Rows from block 6, named by matrix and row number. Rows with one number belong to one channel. Each number is 500 + 40 x the weight over its row's rms, rounded and kept within 0 to 999. All counts start at 0. Numbers have three digits each. After the name is the row's rms in percent of the matrix's.
# convs0: first 3x3 conv (model.enc.2.0.convs.0.weight, 192x192x3x3), inputs 24-47, a 3x3 kernel for each
# convs1: second 3x3 conv (model.enc.2.0.convs.1.weight, 192x192x3x3, transposed), outputs 24-47, a 3x3 kernel for each
convs0.121 098:496461529496512511513516429510516533515581581505503471520451464508510539482552551532512575471521540521479478486530514527502422544437528469530477545480548452520445431517473522470556547461472432545470488461484499526500520540479467464437475492509522512489544539485524486549484496570540509544568491478522500508539515534559497486488475497543445442530497468475458462500472507549481492490491471551553546532458528467448479473471449511470567466539530458502542461450481504513558475488468616495464459495418563476528424559536508520440480586518531508478503481501511466423489511520493499553473477488405502501530579566498562514527549505554494523572494466430478541
convs1.121 101:455465544501482454467486483511496561489480522532524549578496480490460509526514489493535472482540514497453462427487503511618443467534492499454496543479530533493513611559531539501437478546510513516493501511445528511476495499494461475419455569439469489478524496514476494535532523487511536526502485506486583522436479534542559478503558467474448371572455523491519515520527599517458505427516500555479467473432467409480495493512530479537432524486512540542458538540581499548548536500480455423498515484422512452510499553571440470498561414502517461499522439437500550422535559509418445505482524479438534561488484497538502524492494508462520493564562471480546471
convs0.122 100:555540415502429469537509511525525442518487487482462531487460557491487387517599436533516495534509516574500481483525496552497549485473479446485529550441428563477519489413533540508521578482395460495508512507521538589461486527438456495511474493540503451522514456505512600544477548494478557503503535575528470502520516523511469560495445532567519514516476506504475477479556544485448471518530497445470513539487588498526471511574508548579583447541535524517522533521520506486428552533574516386520486488483500491492478516469577548524502505611494563512497452475543517557429463459574542590499497510470491467448535473476483458465479464532572526514498423552562534
convs1.122 099:406498570520448452489467626472495565470507442587509467468527478477546562492528516461514461450500528494479486514457533493484527557519423502489474471473502416454492496494521477513424497579403492441514544564492471478497475479486488531475409478492512491510501460481463474566415450492516535534455489527512473454505566489438538558467471449497546480506542531462487488478462546451503564491474546476522500530493478521450464530456557481504451510564534470520456465517530536489495557535464486536522505494482474503490449526473514476534465469468525533552397530493566427526552540512446516465495475535471512515522407533448499522503514464572537478482488473455398453
convs0.123 113:473537489485458594523484544510447495533531486544526421482495496508503474516555494464524478514466450511537510499491468428534469485524466467522485485570580497480567535449490573484563502500521431474473486481438546491526516541460464522528483525529512510509556537521488451562491471546475454534475471441482443604469458454498486489453474495467456555561472412519498531551464521534549500514521504475548478520440484474494452490487573496446516508467489479564467506434555488516453480508469503534495524507516496534490516468457474423533548607528512547565519520452471498486497491494502474513500522493432504526504494505529546457568522490489592422617456499500593460
convs1.123 107:447495474474465558517480493452520470491552508442481538520430610479547489463582540499553503519514486475457541429532494497536535582460505514525502506511433479524464489456498556495513578516503502567517493463523441443535568434499480472467600420510482460483532571517482470508490504484508481474470478441549547494463519404490519448490523548503476451463480523465509467533504580445500471447499520483459520514481488501477465449501452468556404485491462492480472466443398525421510543543503523462493482474529511477494457477489470533486510390561496480489505517476497496491631616517430517465440521550476527517531508434500488502516525521452529545507497547523477536
convs0.124 113:429561492485548479516428513518478497465501575510485535485504444492478486512522456545484555446465500438428497473510519588472487509379513531524582459535513525534491472557491573503515483504490469507456449506525496454486488460500496495479500505546520608524514499518553540544457475464488494458582490495539467472503543498519572476579559461489494516413437424502461509458536489487566476487472583523504483558454432542460516490548454500529561484536482534512421512525665493505491466518499495552590517561566510515456483453515528487559460511568487528602547567487580535483503449530505473518499496528510453515487440526536465567487474548501474507465487528543477483
convs1.124 112:441542500537509538515504500545669525551463628493487518532544546507496488464456448489422483521465540490518507479510485495477546521472536517514481465544498507582480493515472513479538400454464444471516386433528495462521535510471511520503479524514446491484585446478502489495436519583551480505501417507449533497563447445509416489550490564505524475546483483529492467513444522412484513554497435482441553502457507479485523477553437509492488503511558467514456493449519480515538493503519573447473531487545552449546498515487518483542508460542508422539562535422563470540494464474477447476480478524492568513509530451498447463530452401527520391531484532462457446
convs0.125 096:523554502464527486468507515540588467415460591509412556535511464504473506505465550491430498522510532572408431493503497499542532507503447503537478535531485558494420555478486554521531541534500463546498525478459480512464562539535496513472551438497490447518541591493493478599499475591446521471451470499499523571511462545482583552485473518471489479502504469442541539418560501486549462494513558456472480548522503465485501433548518469489494538471482569449408584534535538473508568548519540518530480553520446519468610523534485513491489527555464556551572531497514507483569536514499512548509501531541495490561473502492508516500543471506419535477556450515472489
convs1.125 097:521535516471455530591404550507576460437494559564568458502516479516542547573522498497443513498451510492461494530509503481468446493477470468466398513476567510482486488548425493503431454495532553491484466482437526456531524493484510491410489527565515554510494522548431470531460493468480543491441508526506465436475529552547513516534498495534486506484496523526518575480434538494554547527506539633489546430446494513502550526467490453461476506562531538437413536543450457512450504476455500441490457507511425445500422471438522510429516564492472526482441563549501509559390536589487505510536487501567480565469574509465566504490518491426473468503458460481556541
convs0.126 104:465496539474495484480512467499442499493501557485415513530500513555562515509503512495484505493422467526465542468528562519514524526583492466489569539468469459467473462538462437518458498437580529518490467499525518452503505442476504511472515496511526459462474546523557416566480492521429577471554501559533530535509476479450521527504501485506479531463526545476506472487509517458423550451551491485576456492487544510443529506431462550480522507445523574549524435420564569550497519511540482433593429513511521454482538543488475514564460494531475588482543468532480517513542537552525458447481477470485502532488539484526455485503515500588543470456540455554522536
convs1.126 103:481499481532518467498485479479569443545518508472526510561512512541515506502493484538566458478509477487550575537396538484478547448517463437496501475426419526492543518559481477460529496401459551532464523466490580464455515526486535435519496488513488488490538471489470494478493486486505533510487539514466494498512435479495445551476471526460516552534500527487528536444506491552524500452436495464460560524480557460457540508515486473344572510524500526498472523516509440549466497552503471504528511564487474508535484486567481465492520461459411491501408469467595535532496517461495534518541502465526544491480490505481496461339540523487489501448545490486480426
convs0.127 123:557518506400488516472581476514536519576477465588520485458498423507536458489452517560466455515534483435474520529508507463538538434533506495432483490524515470461483521532455427448531516558480554524516511474457496450495511562458493487513446535484544498476451529478483468566479470570452516425514565480480522452570522514578446494513513493542435558453601519495484490559375481530539508578442559520460550442515570515419522469477479542482464565513473459524516495525449495470475528544490543398480517494485445506577531475441428527533486556428504476568540462515586508444528430508469560419489458508509503479497561518516518514550454479425495500501502436439508497
convs1.127 118:544455469478514569500484539547539489548460474478448511437480525541468538553432464471465522516502509484523474516513436550489473455488544514519481476467514556483536488481493492513553471509475492574484528522564519525424501451514500435570463527542452460515514467524547513472502442532479459526510532442475544421487534526370491510506489521500543416531492465534490468469537514431501551530533512400510509515514444437563476576444505539521506536449447443502447569475509478553469463421479500517589503427503554511554528438470486506478492507519490515503500455468523496566453468506492449485476526430505514535494457576581576438455472532458502535468530430485448565
convs0.128 098:504502572498509565506450526532572393503607404514520412502439498464516526498444517515536514562520504514475552456542535528518477451489478560500513535490456496503466508417479552533469470512462448506462503545469515587496537484550516537493502544557450504515523480546440486422509558490537468555458485574561483526430519490455465471479497568523427469492480508522498497449504469439499504478470522488503454503485531509503495565500470560480451435510493544528481500466571536474398523481473540448539613479462490490546437458530499523466522601525500519419510472499527486422478562548553575527555521508490563512548494499482409530478533470517472502488442534514627568
convs1.128 097:536463543527468493556428534554481444457499465474496529518484531462522513449548502478518522504498503480463489443541468501423450498507551519487474464521554469536463472476458527545479467482493526491498481508565556517514502572504491494395517498511520521521550478558523480501505452566508440480423524589640547458540521439598532509460515575498388469457520542457526490494511547509514551547423491527549454507547464591472464544493493561441420409492532520567507504472591507393508518497508530432491465519452501518502498424479457401516429542521474482478521477486502499534468432466511525563474524451522579538603454534418543500496477547546478447514458569472529531
convs0.129 096:505490509491506516544510506414462485478495519578468455453513528520522508479554502528468487531470531456428449458478444516451536480445486449451531475494458496531491523490550466503518483455532554445413510526556517525507439514438479533513534531498494502562556564488589564465519539486457470529501530498501490456443433442482530502525551539447557540486486470532491487553465533586507520490506484498522551522563524535535531481585518536481470444523489412531448489517515440472428489471526513572464455496516546488537475443484441428532501484492607507458508487530504462526567457489514553484537480516444525536463519543526562518562544523531572490557532520472494521
convs1.129 096:449465502565541508537471504528506530485506482489498531519478516457487515484465561497534529517514465524470462523492498546508498490468474531606564527465482537427479498446464426560480513480433461602502452544536442468455526491490499572520570494535508492492484524419497500516494482466444500520508536483507507463466460555518568477512459486536503512523495489555566523526546492468460501525551526499567500602567550514517450478547563524535497505513477513496514495515589480472548514445524482495416517542528490494468431503539535525497462456492482471503564512520529484461462538499429495521463491499484494436530485537520516476517499499538394518498510448511437544
convs0.130 094:572564549472467566566474531491575515464502496451461486487484517471441533502451453527495480494522572456454477412461506504515542520485496539544406486494557523485543517398525518478513451502516509520486544535482518462486487479501469481514523488484519492532495549500473516571484495544498500479550571541476528487461500496497506518506459523520529475491436439580466469498511455531509526474511423533491473409449500502486555517524493504493444462474514454468480488513561420504439560474469522526531480551523535474523472479506506514526487534491499412547480462533506398449541525482506461532423507482520419490512448498465535461485526479549487512533517478433489411
convs1.130 093:520505509493521516460454501431584524498483535560450524479517479495546470539512472503559441473518475538511456476434493452497457518491538518492384550504490477553523490487579515424561474487531550475462514519569461502497539453468510497450522543425515492540466428504530486486536462504498462444453493540510541507480587513531484511521528501416483489490495528474522451518496523428401468460533436503529495500502503553417514534423458471533446545515601489506549471552547444508443526477465493473462570552497485471472508503550478499437460446475570448470481511495488469514536512500531474541513521496447480515481520490548503545479561448433525513480468514557470514
convs0.131 100:507589594502577538468499508487520499519451562482576488531499501503507581474464417429461514504506520554495423498476543406516496545575461568453545520557530440501505496550440438569492469600569535486461498480504552467527574490492492395515434541523535546455430494429562536595433600471441459545457508479489453515466518515538523445559528467515536484515516478407524465506493457579561488521505475436554452485463493498525488482496490390441550506447620518480411508509525540509492510536462452455560543485519551475554500424445445534477448487572470457497541496492538513551536416455473498550404477474521518467523480511493519448505481525412461565498528491467522545
convs1.131 101:473492534546464517557550487470458579468468539469523454507481425407537529527528482507477531494572555580492501490487519531398514586498525588450436555511501488503451484449566501505434572463586468457480526506537498424486502503479514533455520499519519481496483401556524577590540432474472472534527550598512529499434466519529531512516497525456533488526425425527481514528581520459453534490535489451554528532469403476522525530412573489537464549577480568414455435586438533364513472491536486490507464528479426426526436460522522494482516498470475440496453482489581483502500525536496469526486468495496570444499487462486481544546625480489502471451537489468454546
convs0.132 106:486487532463572463525519505497491512533491468549490479473507499560403513461531515490537501549458451508554560496480534458503443478527491565588448384475530481588504445499495517447495472445520495511491509585553478443480502460532481576568480568567440448406591478417565495564425508434505517511526524536502519413477481474509506481462586500444507474473502556516488482455482438524421506454531534482421531498553497487524468529505475461443542554550511491457498439489484468537528538513470547519505515476507448510556558381441441556537512556435469409516501538460510511545524499470540574462550441493561519511545465501432481514479508475461567488452503446535509522
convs1.132 105:480411498439527496506475476474471523487497504460538513501508492527435498510519502495551465547498441536487510519541493524485512517426503500437472480538527483574497520494526482473493485515438579529510426455554550573465515457503538422562513518513451504530493485520544506493551501525552511523513500489498544479531482487529461543471533488491465508529424542582546445530465520444527410518473443493519509499476480477540527506499453521542567533483556515552379551415576479484533490485476560523559448514505500474538566460502490497529487519500499551522550462502523527557519436475512434502490542529514513486554531418413462563564493502480485449538550500448538498
convs0.133 118:539481493520533510448532488534449538550499540534448496506552488500566526510569471526583532540452515478516435506552486490535473480479526541459441504550555488504481483457471465428470460555561438532519571474506497570570487476459470479460466562506520517534520550444454506428555410522481476506468513508530497553530481527581528526537501513522573478454504457448429564478514568521567500581474511477513478511563547493522529459419513457501477478550550515547544494480565431563476570569521543562453511447486520420485510561527547380519533505585595428547505510491528557556496527491463528476487513484421407481451464515509518531509492492506547476503478510480515439
convs1.133 115:493392546510530470589567561537399475554500471561507533565527529456539539390455507431478543482539482520508504480498496563481519453457454500498476506538530476538512517469496505487501506505467530476482589495461537462595436496471518486440492480525522485552503501550499541537455510500513485528482521468448491418510488577519447604511504492491553513519524540475532518472616472559523438471510465577461478490555472448519449456519567442538527486565440470511605503546462510502508525436546420476478494538522534483531582558528482549479470538556478529497543481506528524525480367549496527416534446515457520541531464513555508437514527554509447517447554489558442432
convs0.134 100:518539483507519517471500476571527433505507464559529503519489467505495571495534591511472536490513520494445432479567492527524496548583563440467562423515543468474493521464491439523513447476468463501464490422412455529553456461526506536559442510515504486506518519504505463489502485507529501534554536438464538565545534406462430436543520514532528463536519498461501540559508478489538449560441495511557406559516490495528578520571497438491578531494420477469456481523572476533500489513462556564461542482403497527504494450495413560477523507502519510565511548361540499474542443473492535450491518465509562511540537561502491495408518519534548496519479507391505540
convs1.134 098:576479410526518482595591446513485530543529565527474505425485478569579511534517464469488492476490580572478485419484500539548493554494443516544506448518503515553446500477463474490520509516496483502459535536529532526516500492466464471476499502514537558570462464466452493406474444467502501605568426559522509550497495511524535521552473435523518548511492497463500450449481501429503500513532422461454507486498544483479483485466498458428407503533525498473470498445604564511528581543478459381435443492432542491501592510480473506513438478537509486499550520479520476511494414511485537494505525563456451442463503533413454540517456453450446541455518532491445506
convs0.135 096:436441534474420480539540509444549468525495537455548535510523532526495470461479452539472543530482583496438488416497457501617544542452484498455466537461476480413520512486563480507521473547500452564466513453466499449520514438453499534414517473456434457460472516498456572511536545517563477565539478509501471516457485481549532551591459508457433488504492431476505560461510523419533466516553448421559548503600522486499450503499488466482459500536571540518482421498475493485401487442374448545516625559545479490482454576551431460556552529506490495533476485448473479485470486502455499444493441510506462556497493451484455541449494502493552478471538452462413471
convs1.135 095:494498485491523525504522384553458409511447491496461449518524496532535585545552619469455554489494424534555518488505505474512545542482554505575503473545464477524465498469478510402520595483505460533504520538428527547540472536495499546474559464475485514488521506535441484490435486480508447491540441490529478529494571567578507521556461478484480490476535501543474500420469517533474518456525541554466497516545528678460546582460503374494514465589524491501486519489504539558529536487440494532522449479489401518497418596495503486518432439518539516629484505566419530492530543574538513534529518481490519493446556467504516545443440429521484452445414518531548504
convs0.136 103:520495440551508532489545551506573458472499552511414427529507502471490544504551452490473504476403441550556567495478502445506523515547531477486474529540508555446480574486500483466490544520475526467501474508453472525469471601542491474509454478523523534522427477508484554520513463378543553490420455437471477573452502421560508542595429463539459591544474500457422500489462436442552462507496514475501581539480537538556523484437512486479470480563427519566499590550469578567441476548514565449566580486445544477475464472504503480589488496486535564509416465508505415487458525526543513481528488461452536453509442554493484500491551445498466469453527473464531536
convs1.136 100:549528513458501464494454464516514470496527570566503503497518515467558512485416492493543505495527472505469474544516511447454523506611502525503497565483450494515479516536543480474500490448426496461447504533502508509493521536519489486520450512476553473543472435586567403497483443439463442536531421497561521465503514476525436566498471489573581446530538564472524455453503464503482471464535494513542462455502480512493581474539443483475460522534396449499493501441434499584511506482439497519463404434485443520475489451506451487491526538407492572529453482519546534498508461553551483490478536521484547542511449532502565541524506579434461581481516530568480457
convs0.137 102:582476482499499515453583514451549494553457535464581570497545551535506464491506505481437472507417504529537494533514548501553541465551489515479537503476459558533527473493466560548426531587536461477537495420481480534473497478463500605527448529520474477527566512523540448559531535545541511506510484411463499510523440495575470458536506495528475554503481498509499467541472524524485486512544410536526552521497508461502541502571497481483479435488538480511626488513530411508511518492478471475457489427517522497459523547511522476457483533460523442552554526477439475538418444481479453503545483471558477489531474562527480532489459490438487507472518589558516484
convs1.137 100:482436515532501507494505579491388511528506528502439532474425491595558493524499509482491495537468517452464538532472445500494491464554463510501516560536523503517431490498526487541444531524511601426557521560528502542482485538487499550527501517455506456465520462523464526492501534492534458505466542452504494489505474511526558510535552555475506555461456423519474490432511558460603542513527455461601402460446489525542505556401473519426510528496515467484507456505505480514576454505479548552466490491436503511495628535493543507485494571568473534510577504540511484501520543458469504484510504453537512444560579498456485514485483560569558486422486531497540548
convs0.138 099:502450497495538515547494488446504479457474496485526468518483513466500544486495472544512516495575515502488585464515444494484520553541467521468470581492515508442541467517579459517449536469541505476535559475523475555558465487533494481502510502458508513476472519513484474629542497572538496468442456489401511439443496530515572504617452473506440480532494534537504490401550437492445448486444480487546559489535457482498524582465487537569603427580610442460530563473424510487482462457449432428541475453474477453475442493529481498540460518457463453448489492525530458495446537521506553448462530451526521521494474436536500563404482590496452492546525589557542493
convs1.138 102:523498466500532591485572481515523439481504455531439540483548549480520480508531436510485528504421471480463569470472481521537491477465573489507573493573557522509518519499465482511492557482584570499481467533525463519450480552496525447495480480512518488512519467506487553491456518490517427463353523575502455577489504493516485548466523473436488453454570554492472591457536459438559527513523479462519485557494455529564458553615430497458513526520521463526571462537465472540459492529464502538505467507497498466487467519448488569463462508526515453555497487552457531513534530499498503520491472493484530527488529535490534576491576470550517500495490539492515471
convs0.139 096:493517473565437486516542513576510508477487404540477473483507473451531461518586511393492485457452471453414469448490445543503446477502511516567512517539449499474503509490503553478443563584514478475437575508486483547438514489493487500488462488505489518489539462479468547472526524477504472508444473479515551477505469557468507521529412518498476545559503502610521487498456520507467478435542539537487473432455431470484481518467483503591520448497488476510474457520532511465467504441466465462509405428485478450407490485591486510537510495578522546403414498498525518543488498515498488493477500518521497555551534456488534530512506453496470487515520525498471492
convs1.139 100:533476517560503465558483489485479502483552518600474457531471423446448537532560507493494470506552512517515469463507492534492492506507458487472439496499563480458523463467411472503560499546506438435526526499466482519552495481463540562516481428492526533536498537488511455501501520497450464520429587623524518531471508499496532505535498486519457599521450528467490537491525517524559525519509519494451466462519557541479560439505515531540440527514595471437439513402435517395487501459551487521507527448435434402504559545438501481438533504467500474530600503457500473459474486475488492461504447565517491494521471476442441447520574500488574510494522473513563454
convs0.140 097:416438486528470509588506523543517478600473551464456460542523546430531520529562561493521516511524496432408464498512487504537548499498463553516565475489542538557493525497480469453540485563577504470425477468473530465561465503466594512521536545506560505559512487542469519458546498495494483556471494494512468515437493493580465388501497516555586436510504485522536583475436469451448484494497501498524419507508501515436441505592496503495462540548443451453443453446507515511524472510547477530468497493502478465486492571573586488484452510484545495526475522508509505509565501510478443512516501548514539516438460484527440566555479542449518525525453477605549564
convs1.140 100:500459456516563556399451478524541418583517430466580548488538512539503386475471491468545571507514552421549545525493525439481502515537428550470484465463507586575520492473510550508459458522440504483446534503524496513512463540514471538551508527467601487466535508462525429462457520503503516438508524593503482448551500504483460476511497538503466489571507444455512433510510514592580558446476546505471446455473474487500571535459445516538482501483552463492456522445505408506478513524491451452478531483463558592473472562520468499481531448445497460477458438487530499452537517513511476522515443478468527540510517536545444561461444470456522540557472482525551642
convs0.141 109:490537449555542439536508384520447533444464524528495542473525540514438489591541423545493475525512510480532474468526526523515443608583538502537514465448487490642550480534469575502540451505444471517553477567525432393527527484451521496470469505443495544475485497478556529507483529459459526557526557575525510512551520507398454525479466471497446565472496471550462457556553513495474503540573519448501548482523547527474488552465464498418502535525541479459548497554576485442483530500447584475505495520476486495464442498522490519508475539476503509516402438466478454538531492520475482528494421532510487503537515548490564503457508563555438526516491501496503542
convs1.141 110:505490523489471481605476503547501529474487486465463569613551478513477418468498567501485505517518486496500510495459550450507541526553480539545541470472462465617497550519504453507469500590492480473478536519584514490494482527513489497491478466458488443497566541573527491484498461518567570460435509545457521501574529510464516492505450476553584532502455528504550491423447507535464549483480511512476507501507462485551467517415462597568555467543513496519559487549543535494515544532498501517501511571497464454461527552517545471446538515487487511491491575581572566519542475504480489503508508481508528469531468542542524535521481451474436528517429497534506551
convs0.142 114:491502527479482463508548490451482561520457507497408530474557451447442452437514512526487505485557485532555492449504511505535540491514447499531471452448413498484541436460521543398473489481462545546505509477532480498494514513497472522472487507499460381525566497533510515484479508483519485547471511511501441430465457484504538472494480408476518523531510567474514452509503536539554547543482476520501497463626487469474507507510547508522505456529521429505503479482462526439560518474533529491445464456571467499493542451530529553529476460495471518514431491468475493471551511508522457493413535507461533472576464532466481533531503503510448417462554493511562532
convs1.142 111:444466439602488504481558599541562390546429453517538469511539467494446522515485490503522506491450537526472467527535496505394548480510508577445558440486480476481457460628551524598431618535494555492427480496430551530590488482487477523497541505444464488493497455533425523551488497497518557432462460478569469486441525505497595493564586466535462466470544553477458478489520534530548513532459522488445504462516484525532538463428437556539510456508513507506472490496471551489438541485442487479594430602471489556445507437489466467492469490464424569530532502484500422498506466548482461490401528486513503507499522443479491566462431483486521529484438535469594557
convs0.143 103:500537506508530509522472512524434546485443541498442572514471583498562523561497554466528519461462513473492505471512538542535467553479456504491505540493469553543482417552436528504505567498522460488438499556468490416433446483566474521527576510502447578476554549541536542494512621458505503556501553567450491478446445482528507499433495493439509453500559471486530469498442502451524570517500481507475516485504452520505484514491429526459472528491519564551454519561436387531557543527488450405472482535505476547552486524496540475490465538532532541536569510506442577508504551435486529517461492505443497477553537489505489529462495500477511541485522441544471469
convs1.143 101:496471476482490505438483450434554565484498544526606543525458457535483462529584537472503510479513496542480494464544498473527527519505507432473471506496452495510465505514526464548520448500479483546540494483562527480398442513543495458582483499521556492478442495438560498440513417481525461494452393476521495505502516500519537571523489466530490488559538448488540506466562514537499492543469519565535464454505467450507521478531449467502466529492526556465454509481504498495503471520593426437508476537534501421500492440495552416547553468456539548449431431565498525504580515578587464581480551436600518438510459507474504500531445507501468501517534581438427478
convs0.144 109:524485451421593493486554537496436509385554455545505505438520590511490423496592517529517516486476500472505502470490506558513503505395540555504485492432541548511546523517508412527545579494432533481504493529475486533503454448511471503567442557464495509513529530536453511522563437559440553521484441478505497502506428543515543478510546518464505480446486546441495514481478514531432480530439479476406582495541510452531529494498403566436483503517475517482542442513500486523507440528504431452500513488491492440485494514579515482568576489507511579525452499512486584511547479536523540439487553450440516525488461470470506503535529467505441559486554518496516501
convs1.144 108:546472468467486526561531440553406548397449510487576561486543568472461490496487558540525470431550520506486513441526476490537561445481518470482580477483569399527488510434520500552460459523507432505468546506474431558542511523511521484489538445503482489485462504566482406540509473518501471471501536486506515469504510525501535462493548431496488485547505544484453473460507489570488433425555591588418453457561511531509430499543467461538481524482494517565515559425556502461527489499503498477544472484481468506496463446493473501479501481483525474523509486506496517541515469528510520468501532472487452532510498509577444463403550522499461513544524485508523523
convs0.145 106:484484556524492510469523526546429430551458423514418467401538460500548475551492556479547523485543493472543537492492465538534462483452478492464507555563542491528557455549513505482508457527542552497596434468397503506471452519523521543528462501487567502550446533525493537471496485409455506536535480503473599570599469530443521470531493489473453512466561492527493472505505469480478517557486491486458526509533524492499480470503467498472511491503445561554489589441476542467434554465483507535497481447571502470504588568447524488513481525437493530490498519527459470481469504508493532485509528520481489437492509517475470530486462469560574505529502463477471441
convs1.145 101:548410496486440562492483492481550507446437428607513444499545484510460515474541529462517524509495534453488475512497447536566494476434540469500492557524530534435559507493448454484499474497472502482513523522510556468426511593505453535512507494564489447491547565494524580464526499555463536445457531423516480511428437485503537546510461517495540513534459502486538535486554489461524460501465431416466512529520507491504456510476501557452486485514481495505466571360463472529474537501428477518483560453511513453545531419490482451514497478459554518464494473537499497511509514594494490434510475490497511452514458467475541533458528466528474498476486466475457503
convs0.146 097:481520588427514506509505493468476431423535494522465530499504553518497535499572466485450484432455524528494570538551463557500477564539447505489489548457538525487521526520522523513447456536532539551462534457562552509465502467529471468434549544482547549528486536495503490466516553534469497488514534528501518522493497476531469466452481479563524578505439467456492502465462461476499509465505446526498478529481528472445548494515514563528493514469575568452483470451539493534452523544465551459400475488491534561491480528463494453522424528490521456463512531511413508599541456530415461615489517509487480493518504447478496472453428519537536465468526554475517543
convs1.146 094:561463485414500516540503569451488526432476502455607527558464570501464565481538486503494481501582476527453492539430497518562492486497474525432491430565522510533427538446571547479475486522494469508452529467608494500471486519509499515532466556415499572452424543443606512534455551553562545476515583529518509533490460453509466539506493555482527491489494477518496568485455554525519516464480506494504491565477521568429470462452491557549565502490557573464473548472462503473491534453504518541491514378508452571487484492541493537546497493511505522472452448544511432572479430458490579449482504474537503461444579568447527535536440458526439523460492511438518532
convs0.147 091:539495557379500548535518477544506489541534561461484498474431482547509497485482498447442519540533537416548571575482517491512514481469554524540497415524534563455465489537485483527537552454499513489444497493488541506459481446527581538537558524457518487485474511603486497528571531513462528489461536443491514516476544508496504439532472503540500462440486472488482409499516580470471525520514493473524457509477460447627531535510452540459489466506480521525480518472560518487540512594532610563460512529531480478474523531555556502596521506469442630510549587493501546489487462438446484525434494527489542503544517530489430491443553595484484543540464567484526518
convs1.147 096:492488483496455557540511532511451547433552537514513490497437500486514546519495437497513486493474493487497504492493544478500510522494462508520478532483578498535461438500546464498416499548479473494460497443451562506520521528487479522541514521450552529491452548527459517503599548537578451510475501521555547535515497484512538498496490471530520433448462563497548573508510462520517552494505520556469457552535462556495514581449412458514465422493498537543592513496487523440564515586546489507528547505530503507464525509550518501553475530576507535486562461559480473536474473548504528554520518447471503561491488471531383491559493473476449565404511513512541507
convs0.148 091:500556461444449451550520537517498545546581573480410442506509483510525558438532541474474475444424436478476474484495459500419474381517529481523534516515474478612575517474475537539566521494493453455495492486455523522531493467472504480461557550569563544515576514579561512524477533511458531537545536589488492465452468487550510472475504461519524570515490561458448454493459500535556588502531551457488502487520516481545558510521497468479461484486472467484569530533498577536538531492536462470470457508522485455479481501512532521548588485543536525494477486513581567555548550559498535552542584577515517472483521528577574514495539524558528497514485518488464482
convs1.148 097:492489450463469456489472518491461481481432599547485538533478514469436496407482509506488524470492490519517531526508496604455501484484494493482467458513537517462432474482475465447575545511514515512502486450486565480537474515455505535455526492561502472576489566538511555528470473493513450472479470501470460479457465502513549561504515492441460479533508487550489489429507498521465482544484538494429486455530490476510496552432480380363449388472457497471517495455412444429503535471478444493475457470520548553538473442461439493459530504486536586464475472550511522464515465562483498440457478516459450502563566567484525406538505507455485532449456474516521428
convs0.149 103:572457512514527489430595490480586457516567494495510558462543494481573522424478510513537519473531536460520454500505510503483427506508588466525503553507485475476492474500512489536507449541535470486528565521462447506499574528504515517509482493430510502565522545548544529481503444469501471448533659505490524450541451484440571465480530518546436427484398542457542533449451529575487442540528497528527504428440590513503531449568502469498481567530566566508493484461525543511497424572508595580481479510489503489518517547496480526591554516564472499499515462465502505512486494463513470573463434565442475510488478531393444478468519534515475490587491478435498480
convs1.149 105:519505502488456487469492479480447484550519504523431475508502435432507440439439531482501531493509494480411442508438552454493468472479490542516502437488434470528507541460444478488488470507498524497550579525427500543533495502503456499440459511469531498467559539478458531529533542543446490564487380467513483448510478536420510552457511532466502459547535508497511494483503514508445411543521462505519479458535526502457532553357515548494468485531420455452480493473522524495516478514478514572495492455497464508578446507529433501475535522530448518479568515553488524512431474524545500562471471579473506499449500446491479465472504514459507545479461479498478466
convs0.150 057:481432502454464429514518500377480417510418509480441558470453470512518489453493566477461451554581472448488497504482468544478522417498427505505523520553466429434589469515512536453442489413516503491494455507481591527537464435486474534494514510479574473500453516526513498545512505475502530515568509418475454457432582465546535491474409442540476552548476548583493461510521533500468469531478480480549463452540506496551508497474516463467520577489504475473456481491528496495571496439578503555533547448541495459483485467459480391467556504520516462517521486515512435495441482497499524468538494465489502499507535532483547447485495502486587499593474411475526512
convs1.150 064:470505455482466582515516512500564447479468493486427499555611494563492490495547498536522490540537513481528530510521535469442449509506503489438477516534517544523506541477552486490441556525524509471413544578522533507480489514486549474515504459472494530522487549508497464478478528466478466536487379439508587559486515539511505533537530503491496518492451484490523475501484551459552503536514549457493515545547515503497442504552447469435458478522521467490493515493448447510474499542455439490483477507477454454444489461492493554555456428532451518478393478484514530520510505494486491509504530425572506539553494454630474589544471523497549525571520483506437476
convs0.151 103:511485515537512507484495467502472449478492465583523488502502495454486571548414514450514545528469525530504504594446528474511561489557517554542567535472471471468599477495495490511473539503398588500512512437509498492516502508457524527526465476415437602507522514412473476461528496511461479438525548499549460531492479473477491536554433530453465527518501509504460490560488525489481529457512392497469475432435607431484505533486471499505478475518515445559535536450536498429533532491539478373482435518529433440489532471465492544524441496506423495519473445531491483469398397523576509560508490544464476492553546466434476451544474503457531463520474518512561495
convs1.151 103:501512523471486538549551498505572505444559424455551510492470523558522452562533547486511553524498490488512552430544429554530543522458492487458514466432510451494529477484524502465492464498511532529477491485462493539505529494492477515503489520511511501527574527490549458500509510490415569491464542549538504478521506507527537517513467514541521511501413483492491497490506504475591506511514444420540528515478528526475440518488584449457479482389474507523484482500488383504468545476501546446485544488518511525461501459467476529476519463507513476549485541461520495446495593513520523494495542483515460501471443474481547546573524481454504483536542540486470539
convs0.152 107:525498467492454528545548508556473512444497479550474515455477449519510478539544460534467533547510566446507505466538488471520474518430521480451468501448498499469490494534493459545557615457538483476500469475525486547524515532511527491444519554532456471569497575523442498412524494551495469514592485537515496543526511494511513511537462504572531490534400512516507485447479477489494525532510508473497491462509471428550504456547536462503514465492432481461469577532475529488557498479494440496526499437546482460511529581467546450514526594491440436528502506559487505525485442523461488518511459492446529494494491539543597515520454441473498507563500472516494416
convs1.152 106:486611467424522542515517451582475518499525546511561410524460397485492485399609506527521480498497480458500449534504511411487533514537450519581518466529501472554468516429440504544462468588461531503528541565433525409438455472529470546503448531430568502475499499466450506510496463525505542495516507525544488517540480466475538470496575515508515499500529530537476501474499564520465459539474573505455473475480453549470583500461497495492514524567490535468475458536503478507501433520550530471463531557471485544497507471504465555446463486524464507470482593524464446527504484467516421505505453555472493619522532564485435478453568480560527534456490483423445585